config.toml
train_examples = 395000
objective = "flow_matching"
mlp_ratio = 4
head_dim = 48
fused_qkv = true
qk_norm = false
dropout = 0.1
inner_norm = false
patch_size = [4, 4]
width = 256
beta2 = 0.999
batch_size = 384
epochs = 19.2
lr_schedule = "cosine"
final_lr_fraction = 0.05
Rows from expert 9 of block 3, named by matrix and row number. Rows with one number belong to one neuron. Each number is 128 + 24 x the weight over its row's rms, rounded and kept within 0 to 255. All counts start at 0. Numbers have three digits each.
# up: expert up (model.blocks.3.mlp.up, 16x64x256), inputs 172-255
# down: expert down (model.blocks.3.mlp.down, 16x256x64, transposed), outputs 172-255
up.0:123128000130130130151122130125126129119129125123127128098127131127134131128114131129123110129127127128124125124131128130131128130130103132129103127128138126129147128130132201234133130131216126115127119106130122127127255127130135117129128126127129125127
down.0:124128217128131086127129130128141115129113128116125128129128129129128116078128129154133128130125166129127126128128131131125116128127129128126137090128134129255166127128128139129129127121128128091124128082128127119117129112125130128128129166126122126255
up.1:129132128132114068129146123132122125127129131164129127127125125131127108128131108160129107127127174130111126131128118126123129128147131125128066131128107124128000131128128128038128128126128135128059134127113117130127252127137127132126129122128129126128
down.1:128138128127128129176129130133125128128128130125193129129129128134129138109101126128199129227154127129127132127127132128126129128129129128128129098128237132134128127128165190123128128124128128127128127128127127141128090128167129120128127126172125139133
up.2:137125128129181153127128127128128129112128130130128129129130127125135144132126128146128129128128124145135128131108128128128128133129128129129114134128128136160099129189127188128137128127168128128128120115127092047128128111183125057126128125068135086128
down.2:155128131074135109146128126122122123205125131149015152118129133127124203128131122129137144156127122118132126139128128128170128176125140127132127123129127106136127129128126161126138132129129127146063128126128128135126133103051128145122127129114126000127
up.3:127135127128131131137115168127127128129127154128127129128129129129135127200130120130128127128125125128130130124111128127128127127129095128128090128130121129128068128129130255127128127128129128091006125128128176128128130117128147132132127158128128030127
down.3:126124123153101151137127143128129139229128128171129175129055129109117125127150128129106128131127122125118129121132128181139162127133096127128128095128130156128118128125110144127155129126127126125128131138127255132128128129127130129131128129111123073076
up.4:128128127097132081126136128128127131129129127119129129126118128129127133128128130001138045126127149128132151116049124127130127111063076218124126125126124125129130129130130129255123128128129119130128128127130127128110128127128142138123128128128000131081
down.4:130124128130144126144126129092084132125130127131130127163129129127126106082132127127127133129128113130125130088127127147127118126122133123119095125128172129097126181138145136137130152131128087111144130122100106128128128124145125140144144127128071148131
up.5:128127128125128128128128127129133128128127126140128136128129144128129134125125125128132128127128128128127128129127129128129089129151130124128127123000128128180127128127128134129128128129128111128148132128134128128128130127128127128255125126128130124128
down.5:127128128128117126128128130128126128128125127132150151127128085127127111127127127126128128059126128117128128129129128128128128127129128128128128104255132170128128128125150140120128128128128128128123126133129128129122128128128132128134120130123128128128
up.6:129133027255127126137129131128124133125000128127099127133126127127129109131130128129126124129000145111130126130129127126128129128129128127112095130130137127128130143128129145118131137126127125128107131149126128124129127134112129080127131141129143110129
down.6:128113159133129094127136122128103128097219156167126223128119118145128129126127128129128145128128129128135128128128141153126126114128138128099144128121129133137167128129110131128124127126125168114122128082202127131128130123128129126128126128112124231129
up.7:128132128128110129162122117117127128128124169130129127154129119124125128127122128144095130128128146122112129127000116132060128169142143130127125077129190131128130127127126127128128129126163034126134135175128164132141127129126101129130128125129163128142
down.7:131124133126139134127135129153105128126127130127255122135122129127120134127128130093127129147128133128128129126129146135123127125128128128116129131128128188173122128131130135131131150128128141127125126127160125095131128127130130120158128068140124120128
up.8:130127127121127127130131123126128130118129128128128131124134125128128128128137129100129127128128128137128130128128136128128128136129120128130127130127129129127119127128126128127126117125128127130127128129149132130124128128125120126255127129129132129128
down.8:133124122129131115128126129124132116129126127114121159116122122136126127130111130133126129075129129126103116128127124116131113106129127123128128127103124126105127126114132128163127141128128129133124129130191117135118230110128129126129130125113138131129
up.9:128126128128126128129126128129127126128128128128128128128128121128126128127185130128127129128128128127127131130128126128127128123128136134128128122127126104128090128127128128108127128128128120126132127127128129128128128128128128128126127127128126129128
down.9:127128128126175124131130141111192178129127118077255131126129134124129132146128111112129129139129128132127126136131119126126126139119125128129128130127127130140130175124127124139121123112128129128125122127124119121143125127113127123150132130181127133182
up.10:127131128063164152119127165128124109112127124128129128130126129131128133131117127103237131127127099075132133118127140129186165128128132128125111141127157122185128128129129129127144130120128126036127128127119137111123128103095190134125139168128075116127
down.10:126127126255128127129129127174127130163132115146101128128190127128106150128118112222100127125127124157114126123127127146110119109124128129128118129127128130116111155141131163132130126127128126099155128127092127128130130101128043130131133017128091083114
up.11:127132127109197128128100124128131133130127128099128130061129128114128119131124128125114095128128130128127134128128129128129128143121131255128128075128125130129074128132128133128128129128130127128123127128128128134128128127127128155128132133128128128128
down.11:134127126129127128127123129096128125129124133122126129226127128114122129134128122128128209147110156122114129109126127094127146128126129114255126126130128128127101066127128154127136127134127127173128129133110125126128127093120126128128123128128132127078
up.12:128128125124128128129129128129128128136128130128133129128129172128124205130127125113130127124141128126127126130129128128130099131147132120127137127230127129147130128127128129131128131129128123126129127128132124127128128128128128127209128127128129128128
down.12:128130127129121123128131128128128118127117129128122128121128058127107126123128131128128131176174133131128127128127128090128126128130125128128110113000119123134128101149128135128128127128128131128126128128131128133125144127128132128158123129111128128128
up.13:126126128129118124125134128125130134129128128128129128096144132128126130129133129128129128130128127098132125130154128137127128128149130128129117129128108129128158125154126175147129128124128128131129123131127128129126129129122061127128151103128128129128
down.13:123123127129127198148130127129133130131127129127061126130126128131164160127124132128170133142138129098128128126133128110140128110130128140171136127129135121130125052076139128203128125129128118128128128128124134124129153120124111131129130127128146127105
up.14:129131128128127125127123123128128127129128118126127128131121123128127134127128128138127131129128121129119111128128131074128150103143129129128128139128126146128127131128128128128128129116128129127137128128128128127130128129128127128108108116128137129128
down.14:129125128127128129129128127128129131126128128129128128128125127127128136126128166108128128128128119128128130132130127052128128138126130128128131111128124144128129127152121127126129129126128131127123126129128124128129129127128128123214129128130128129127
up.15:128184128128118128132127130129128129128132130126128127135173123147126122120120128127128125128127125122049096132129128059129128087073127129154126131128135131128127127125119128129129144130121154145129091125127182130129127127128091125131138127129129090128
down.15:154134126128136132128123138126129121126088130097126128127132119123129134127128128143126128128132113129100147142137128045120130180222126128128131127128077128118128109130123128132130126144128074128126155135128098127131130122129126126147124128129135157124
up.16:129082128127128135125136128219132124087126186128127129126128131127065128133126152128126121128129140110118133130128126131127128132187122121118128130129128128129129128131127128128127127147128146134128095129128132127123127127145128128125125128128124197128
down.16:129112130126128133127127127000117127126127019132132090128130129141166131125131130127128128133132093127125114130131128104128128127113135128129159127125131130134128129134123126131140128141128127130130156128128127127127126127129138128111146123130127080127
up.17:128127127128126092127162143138139045183128132130128131128130126155128131042092100128128127127128150130118128137126143071127085054155136123128084128127126127128102130128209228145129131122127125128128137118113127075128206128191117178127129128129128078128
down.17:144128126127118136215126133138126128114162209125137127128098130121127078175193128127125074171129147094160129130127128135147140116152122168129125138125159137090128127123139129124113131125123185128130127129128128102128000126056128128148129128173097099106
up.18:128126128128129128126118130142128134127128128110115255125131158139135128126128127128128136126128069131125128128119130124131128114124132127128109156127123130128168137140125196128136143134128126082128136129128172128131128152130116133127128082127133130127
down.18:137128124028127155125140129108128114128128129126119159129105128101127131095141127129127126156128129238127124124129104127129124128141128135123128130120092139128127128112136149123129128113128130116128128142146127131124128123128123129183132171121131157126
up.19:128128128128118120113127142129135133119130055128129129129130131157123152178128000127129120128129129137138130152129123128128131127128133128129127137128123159128121127131128128128129000104128128128128122119128129130230128082132104127133138128128129142128
down.19:159128126129153129136125112197129128128128202128128120128127129146133139122130000128127129133128123110129103128127129128134128127099129190128132118128128126128125127130126127137138231156129128118130128131111128128032129133126122128127093127138126129128
up.20:130128128128126129120119130129126128129128129118122127128127129128115128128129128128125129129128128127129128127129131127130188120130137128128126128212078153127125128128128128127131129124128128128127128115128127128130126129122129129007127128128127127139
down.20:128106127125139137124129142126104159165130123130139115131126129129127133121128125149131123129117090137126134128125136129132121127123144149136134128117129129091131121129129089131127128135128132128132126126126117123130128128133125144130139129146125130078
up.21:143125128128128128129129128129128133128128129128128129127108129129127128131130128127128127128135129127131129111128129128130140128128130128127128127124128126129132128130128128146128131128128117130128128128128125145129126118128128128000128127128127126137
down.21:128128128114128129128129128126128128126130129128129114128120128128129129128128165127128129132129127136128126127129128129130127113128128128131128128128133120129135130176129127129127131126128132135129128128130127133135127126131128128255130128147152129136
up.22:128128129129128255129127128122134121128082129124114154135128129129153132101124130127127127128128130142128130144128203135127129129126127135126121152126127128127103158128128127139127129128128120105128127128129125123126255116128124128131130129116128135129
down.22:127128156128115129120127157112130129128121130133127254128129132133129220130129130129125127132131132165146113154089082125127155129127136130127128148127130133134129126134120128128127128114127123132135117126133128104118250128128128095129130120081124135111
up.23:140130129128118131126121126206128127131128130128125127129121000141125128134132129128131137130127138121123131121128129127130128000127129127124127125130125115127129128129132127126132250128128178084123116128106118128108126126128130127131128128128101202129
down.23:129124125149125130132144134063128135116123129129129127109090030126128123142129136160133159124126124127127139158132124130133121255129132168128129126128130125124117130129126123151115056118127127232129123129025127127147129128137131138146128120135124083131
up.24:103131128129189124125125125124130128157124155063128128129128128127179109124099129128128163128128108128124127128104125128148073154127131128081205133132097143127197153125128128128131149129128033126128128138128148095129116127127141127127123136128127130128
down.24:129130128127126128128128130116114129128128134129152113117129128118161106141177128128158137125128128118139123128122126128126124195128143130128127129128106120128000129107128126127127128132128128129127128129128196138141103144128128130134141129139139133128
up.25:118126128128213128126108132126128128128129134127155128130000127127128129140127044128128127128127108112129134130130131085149127125062113107130130164130092129128190155128129128126125124127128120095128129191127173125126125131130129131127128135128122104103
down.25:128130127127128123127128129129100129133097124188133128139108128142065146134113089066128127129156125130128121128118127128125145128130143131128124075128106128081145128172128146078131133128128135127128113246129129128124007127127127128130127131239102128129
up.26:100130101128127132132129128129140141204163136130136221128128128129129120134196127127130123128128121127127122123127129067129116128134128167127112122128127127128079099128130184124117127128128127121133122128152187126136123222130127128128133129128122146127
down.26:130107126127129138127128159131112159185123129118127129133128133128128152130168127128129092134221127127131143128128115128128130126149160127128127128127108122123128136129177133129161130127128129127126128129171127124128088042097128123139059128129116082127
up.27:128130128130128128130130127128128127128129128103127131128126118128132127127130126128127124128128128130128134127128138090128128128128128128128121133255129134127131132128128128128129128129128128207128120128125156128131132121127128129128128127128129127128
down.27:132129129129127130129123121121128129130135124128135127131125077128127130123129123117129129098127114125128131126127131125127128129127129129130131127255135135132130124127130124126139133160128129000132129128128108128123128127128135128132129131130129137145
up.28:128127128128172129114123135129138130142127128140129129120113129128128127121136129127130134127128130131127128127092128053215128131109128201128137083125121128128139128127127129114128126129128123099129129128127124128129152136127133130118129128128128128128
down.28:185114128126251193117116130129117130104128128128126129129130124128132128128129174214159121140119128128083120137139127128127151130126128128129112122131140135109171127125123134152128129120128107128129129123132099128127105132124130136140128127129128127127
up.29:088133128120140127126127130142127137127000129099128128118150128128128125128125102127130125129128109125126128128089126128125128127124128127123122122126134128128128134128128255185126129129128121120179124127127145127135127128111158160125127128128125128128
down.29:127125127129255126096159107117128127170126123245127128178127124126129127169128161156143132163189128092100134128129128121128128125101147105105124129128155146128128182098123156150127128131128104130128125128139123126131128131126123128127171128134127114099
up.30:127130128128131128126117131128132128128126121114131128132129129122121120127109139132126129128128113120127128126128131129123128127132133137096136109128067130128146117160129128103128097125129140123127128128189127121130131126129157145129128145127125102128
down.30:127131141044123133116098109130142116146126108158123150051124125129151125129146108131157084116151076134126130126151127128125157129134146141111126127128133127125128154128159129140115137125127125140103127138000114148128129199129121102145117168128130121138
up.31:128127128134128127127128130128129117127128126119128128128129154128128118128128127127125126127128129132129128128128128166128128138129128128123127127255128127128128129128127128129127117128128127113115128128128128128127128127128127128128127138128129127128
down.31:129128129127134139129132128140127132131129123132132056131127181128128129125128120114129124108096125126128137128128128151123128114128132128129130127255126125114129126130141126128127127128128130171129127128128128129128126128129128130122128127130129130128
up.32:143129128133129131126128132130125128105128123127128128128128128128133130129071128140124129128128129128128121131128118126127128144127127240131198129130129127128131128127127128079126127130128126125128129054126129131128125131128128134128123138128136128128
down.32:129127128119143114130113124128057131124159129024126074128127129092151028128127129097171130123114127130124113131132112119127082129128138129129165132127124093069130119132095034118124128131133136146122128124127127117128129150157132137106132196137150128124
up.33:134127128128128128119128125129128131127128130132128130128127144124128130126127127136128134129128128127128127128131127130127128128132129106128126129000121129128128128128128128128130130124128128127126137128128131133129166128133126120145127129128128128134
down.33:128129127127129128127138126131127127125128130128117127125129128128132135134129134133128128232137118133128124127130128129129123129129132129127128128000130096110129129128127129152136127124128128127127128127128127128133128129127127124079128125128130127128
up.34:125126129127127130111200141128128128131129138132125128058097130127125131128137116128130139098128093127128126133218128102145126076128132128120201170132074128128192129127128128135136126133128129131128130142197066128165129036130129129129119090128124126128
down.34:129132128127128128121129128128130131139172121128090160127128128135127128140134128129172128117128126125128127122107127119146127129122127127128126128128140110123128121130130128143132129127128139128118128129182126112128128145128157109136127144129128126128
up.35:127128128127128135129085104128128158128129076138111128128124128132135127142123130126128029128127080132144123118125129129118127149102128131128119142123128115128132126212128136123126125142132120135129136139180126128100128128126065088126128081085148136127
down.35:132123129081128130111134126127111126109133127127124142135131131107160132124078131109122126129130133134138127127125128084177131143127129192129150131128132128132127103128118158129124127131126058128068133129129084155145177127128223134128125155101158206112
up.36:129128127164103118119100130129121167133129136127128129130126129127128113134135113128129123128075135119129127136128128125131128128139129127128128131128128128127059155127130128129126130129128108128127129125128129129127000158130128137130125117128127130128
down.36:128122127122128137130136129132250165126128129128142127128129128134135192121177127125132125161128128128127142130128129128125141009130130128130129126128128120028092128111129121125128132088128134127130115169120114097128128147142071118140088129152129137099
up.37:052132128130131094127153128140130078128128128120129128128131133130115146133093157137128109129130136114131127128128125128124128151127129142128128146129128123128172010131126128128129143128128126127127118123132130130132128073123133023127121126128127128128
down.37:118127127129128187127128128135172127127064137128134144128122128142123112127128100085184136127128104138155129137131135113185141134124132119116097134128168125097122121130111120177129134129128128154202125129084128126128128148128035136118115129117164126121
up.38:128127128055191135114120129124138127222128128149177129128165121130110141098127151138132088130128084134131125127128168128118128138127130255151118134128142130128144116161128128128126127124128127131127131126128165126129129067102128127127133125128128181128
down.38:128124126131126143138127104129127121016126160128119127108127120121121116131124144184127130128128104078126131127154128132118129104129134060131099125128126117127128039144127136128124121131128147128127138133127127164131128125121130154128128117128137199145
up.39:113129127129129143129149146109127047127079130117128129098130127136130125130061126124129134127126105153119135125107125127094127119151133195127128167125128130128133182128131128126165127125128128126130123128126184128113127130126080167128131128129070127127
down.39:150129128129127118082134148200118132137126130155126109128136134146098189129143099120125082128130129187124129125107128082124133085102061126125131128116130185128129227131106128128130127175128125127133091128128177102130129128178184117115113114128118123127
up.40:128130128097136179128096140128128201128128125193128129130126128129129116127113179130117139128128075124128128102132131129134127128128127220129128127127127132128140000130128128154131129127128125128128133126129095097129131134125129126129107127128127118128
down.40:131130128128125137127112122070049127125128135004125128085131127127150097136143128161152120128127117130124128129139121127243163206138151128155125084128128115100127078149118142175131128162128126152144130130127124128128088140122136128127128138122142126130
up.41:128113128132128130125128127128127129126128129128128128128131134127128128129127121128128127128128128117139127130131128162128128130128127128121125128128126128128133128127128128128129126129128129114107132130128129143126182129128128128233128131128128128128
down.41:129129128127142132122129129129127125128129126126127121127159158131129128136127125126127128130132128127126129123130122208129129126130128129126129128128126125127128128115132127129127127130127128144126128127125127127127126130126120129000128127127128132128
up.42:131128127076136126128129125139131131129133127124128128129133129129127141101115128129092124128159149143125126128129128128128128129141136252146113127128128129128113126128122128127135127125224125115255129102129091123126255127128125130127129131130128127128
down.42:128128139127129131128130128112128070167128119127125129128129132166130168148128130065233125239145000138130105127132130127163141130128070114127127126138129129127141125128134192124130127130128126127196125126172127130120129062159138141152130170127128132127
up.43:128126128128221137128124132133127126126128139106128128133127135128137132148114085128128165128127125134132128113200135107131128123121230097128128129128128127128130200128127128130128129127128119121127127127064073125125154128130128128114125129128127120031
down.43:131125127128137129130158128136129128125128123150128128126255127128128128132124136126070128127129128129129124131128130150132131104135128131139128128127129140063255195134120128118140114131128143125142127137083126128112129133126124138125127126144128128134
up.44:070127128128128126127108123160130109134036123122128128133128129131123124140128129121126131128097129128126129129128138131120128128133123128125255126127047131128138102129128128128133131126128128129128127127138131125126165102128154155129108126128125126128
down.44:128114128105157135078119147126143131127132126123126132133127128132135117132174190128164114128151123129131145132128127128139125156127140127127129191128125123127177129102142130140136128124128130128127130041155129128126129168125128122127127130133131123112
up.45:127131129129132130140092100128122126159000130121149127140140125133131126166131128131128132130127127127129129125116129123135125129111135145002127128130152116127130129127128232153119128128128125132128125134128130128109128128122150128128128132128123148129
down.45:128129127128121124131150117127131129130127047128123122135125129129083129113129129129131164118146183128125131125141128184131127128119121114067133150129134126123154132128128129237128128124127185098201137127128129129128128166165080128128129128144126163128
up.46:057129128126119127114112127124129144125128131111129127129128127131128122129123131129109127127127215129122125130139128127128086129132156134129133127124127124128130116127126128128137124132128131129129129129141117124123135181128179126126135128128124126128
down.46:128135128099143131114127131133129137127154128120127097124225128122131111115128131129137135131136118130130157132255124129130132129124112137128128131127124107000165127125127078123149125130128129126117137128139130134126127193123128079123103130151127130092
up.47:143121129128127131071136099081128127239128127127128128127126128115131128145131130125130129129128145138185150129128128129127129128042128127129127128130127130127128128128128127127140123131127141132127128127125124128141127128128113130128081141128146037129
down.47:187129127128125131127126129141117130212050129083128126138107129119129129110128140126129131130134126151123120126128128169130133127201126150128129126128126137124128101142120120124128120127128127128128127127131149128136128103138128128128128124138133251122
up.48:116136128125129129135135123137128132105127125132143129129129131177131123060146127128129129127130138090113120112129129128126128136091125127131128131130122112129127121128124128128128150135128126255129131125127144129134128125139128126122103127127125208128
down.48:166146127126125128123140127129126128125128130127128127128139130130128127111128130135128131142130128219122130130134131115127128127164128128116126127127130127125128142136119128128130128109128128000129109129129127120128128128129127124128141126129126074107
up.49:129132128128130126133128128124129136131133120127127128128123128128128144129131130128128134129127141128126125128128126091127128128113128120132128129000146104127128128127133128129132142139128130134127133132128134129121129129127126129091126130130126129130
down.49:129136128124128128125129131128126135125127132129128085125127128162128101129128135129128130129130120144128128136130139128108133127142129137124128128180129134126129129149129128130136130128128148128178135126127129129128128128128127123128127128128119130128
up.50:129128128128194128129097130114128128129129146079130155082031125133149135133101117127127125128128110116128127129189128128130128140128128141100130161128080128128156149125128128137148129128138103084131129151117128118157125128122129126127128146128129129079
down.50:136136117128137124169128122129030128128128125170193130122112128125127134128128129068128128145128127127138132128115128128126118129132125129142125119126130135124073126122129120127134128127128131128121128134130116124134000127126127128134137131197129129127
up.51:167101128128121130083134128123130129128128127128128128128140129128107122142125130127129126129128129135135127149128121131127128141129128120128128124129128129128115127131128128128123127125128127162125149129133120140128128107128128124130128128128128128131
down.51:129124126129121132131128128137127123125126127128127126114128128130128125124126115132128130126128124124126127128129113128126137127128133126129129123128140131127125127142137130133128147129127129140134129134120127130131128132125126126128128123130128139126
up.52:128127128128108126135141130129129126128128124127127128129130128128039128129132155111128123129128132157129124129128128127130128129128149102128167103130128117128158126128128128132127129127128128112128128127128128129129000073125127123128129128128128127000
down.52:131126128084133125125128135147033129128127118126129140133103133134086214096123120132132128128109129128137132128127128073128127123127126095129134119128127133044146128113100087128136112165128128127128119128128121082130123065130130128173163131127137127131
up.53:108127128129128127133127128127129136128128128121128128089128129128128134136127131114129076128127013122131136125128130129127127128094127133128129132130123129131149128235126128128130128128129128132128128132213128128128125127155128080123104115124129123126
down.53:129128128129107140128114128129168128204148086128129130129130145127178103143132112154112115039126082107125147128127128056130127129137144143129129128129128092109094128141128128131116132099128128167126120186131029126116128145117128149135112162113244128117
up.54:096121128128141129159119084127128160128124114117126128132128128128126126115091114101130113127124131129126125117128128049145127130124149114128103129126128129128097129129127255129128128121129126098127126127129127127126111132154137094128127128127129129128
down.54:121128128128113102127150129127135127132140123127124136129127126134126119122132128128141128128090131226126123128107128093128125071110127128067128151128127130133128156133129116135130151128129125128125130130128164126127127088124128122120128125116128132128
up.55:127126129084125129129121129097125130129128132081126128130114127125127132124134164129128116128127129132119124133129127068128128106128130127127054124117128127127111129127130220127129129131128129127228130131128141128130200135129128128128130129128051133128
down.55:129136127123128127127153128128108111071127130139129126084128129128129127128128183129160121142116165128126137135127128129124131255129117128115135129126136128127127127120155113111127140119128098128127119104125110129129062135123244120130128135128126134091
up.56:000123124129121101136126128144129092127128126126102127128137128128128129127126127129127125130089097124128131128128128129128129129128127128127116128127117130127127129161127255145129128128127128125128128123117132129129129181129127185127128125128126129129
down.56:129121127122139207130089131127104153119130179138131127129129128123128135120129126129160125129225153139127135128124124128128132111135128129127128187128129129084100128087154200216128128115131074128127119122125128124125128127127132106130135198128079126099
up.57:128130128128124128164136118129127130129129128116124126128207128122255131113108132128133132128127118126111132130131136191128129135001127128129127128127129090125129127130099128127134127130128129160108128122163127139109128107129127129128123128128118092128
down.57:129132128128129128112132128141126143128130199204128121128221128128000129129137131128128128130131117128123127112129128129125128119239146127125137128128120184127125128165106130126128157131128126137127115118124128128134125187120126125139128118128133164127
up.58:127128126128142129126124133128129136128129126130128129127128133130129130129147105126128127126106105127131128133092131108131128127128136126068128128125150126128085215154129255127127152120128130043125108128127140129111128133107128231128127129128115128128
down.58:131128134129091161112128118138129147125127131156128135128128129132139116199128055120151157122128054140137130129146171120128133129140128162196128080124130136133092040131130121181129129141128129153154128128122129124162129130131127151130104127128138127140
up.59:129126011128129120128107128121127128129128129103126128128128128134128126128127128123129129128127136126130129127128155129127128128129128129127128129128090133128128131128129128203127128128000128127128135106127122128126127123122127074128128128128125129128
down.59:127128128129129131132134127193113110128127129128127121124119131132109255085133128114130143143134175106130128113122113128127149117127130125128128129128138135119129089128136127128141121147128135124128123127128157132123127127126113127127128103154126121126
up.60:045132128129146131127133114129127128129127067134126130035128130137130115144114110137127130127128088122128130128189119121129127107121128107111128114131098129128171080129128128128127108128128127126124133135214127131127128134151126182130149135128129127128
down.60:128127124127142134127129120126128105111128130127122134124129125127128117130124129121154132127129141051080127131129132129139086128127084128144157114126120106125154130188133132145147127166141139133112129119203122100127128114124143126115140129235127125097
up.61:128133129129127128128129134127125128123131132127125128128127000143128110165127128130129129127127147125131130127129139114135128122136127127127128129137117128127129131126131128128130161081128130128117103123128126126129128115123129131131134116129128126128
down.61:134161128128136129126129116157125132125127111130128113128123000134132133128128133118129129128149118131128129125129130128128093134088133130128133128130123125128129129119135128128127071122128129128134129123128125129154128132128135148130133131136124129106
up.62:181111128128128122129128131173128128086128077125128128131125127130188128131125130140118138127129129166128127150129126128128128135255131128129127128126128127128128128124128128135129004075128127128128167129142132127128129125128129127123094129128127160129
down.62:086100128127129128132130129062128127115124202122128127120127137108094126100129130125128128129091111124142144118133128130128129128049129132128129142213128152098128071130146129127143245145128131139109127132129134125152124128126141128128129138128130098109
up.63:130125128129120129187130128128127108128113123124129128138131255114128128102125143130126124129129128109122126128133137191128128159131128127108129128126127123128129129134125127128131255144128124130123164126126113129146128128143126120124119120128129073128
down.63:122105129121128127076129121129148128128135126126125129129128255119131150129130149148128120097108114161127125128130125126120131114129153129133130125068129055127082127151136128128120003127126127133124089127125130149127129129129125126075163126126132130120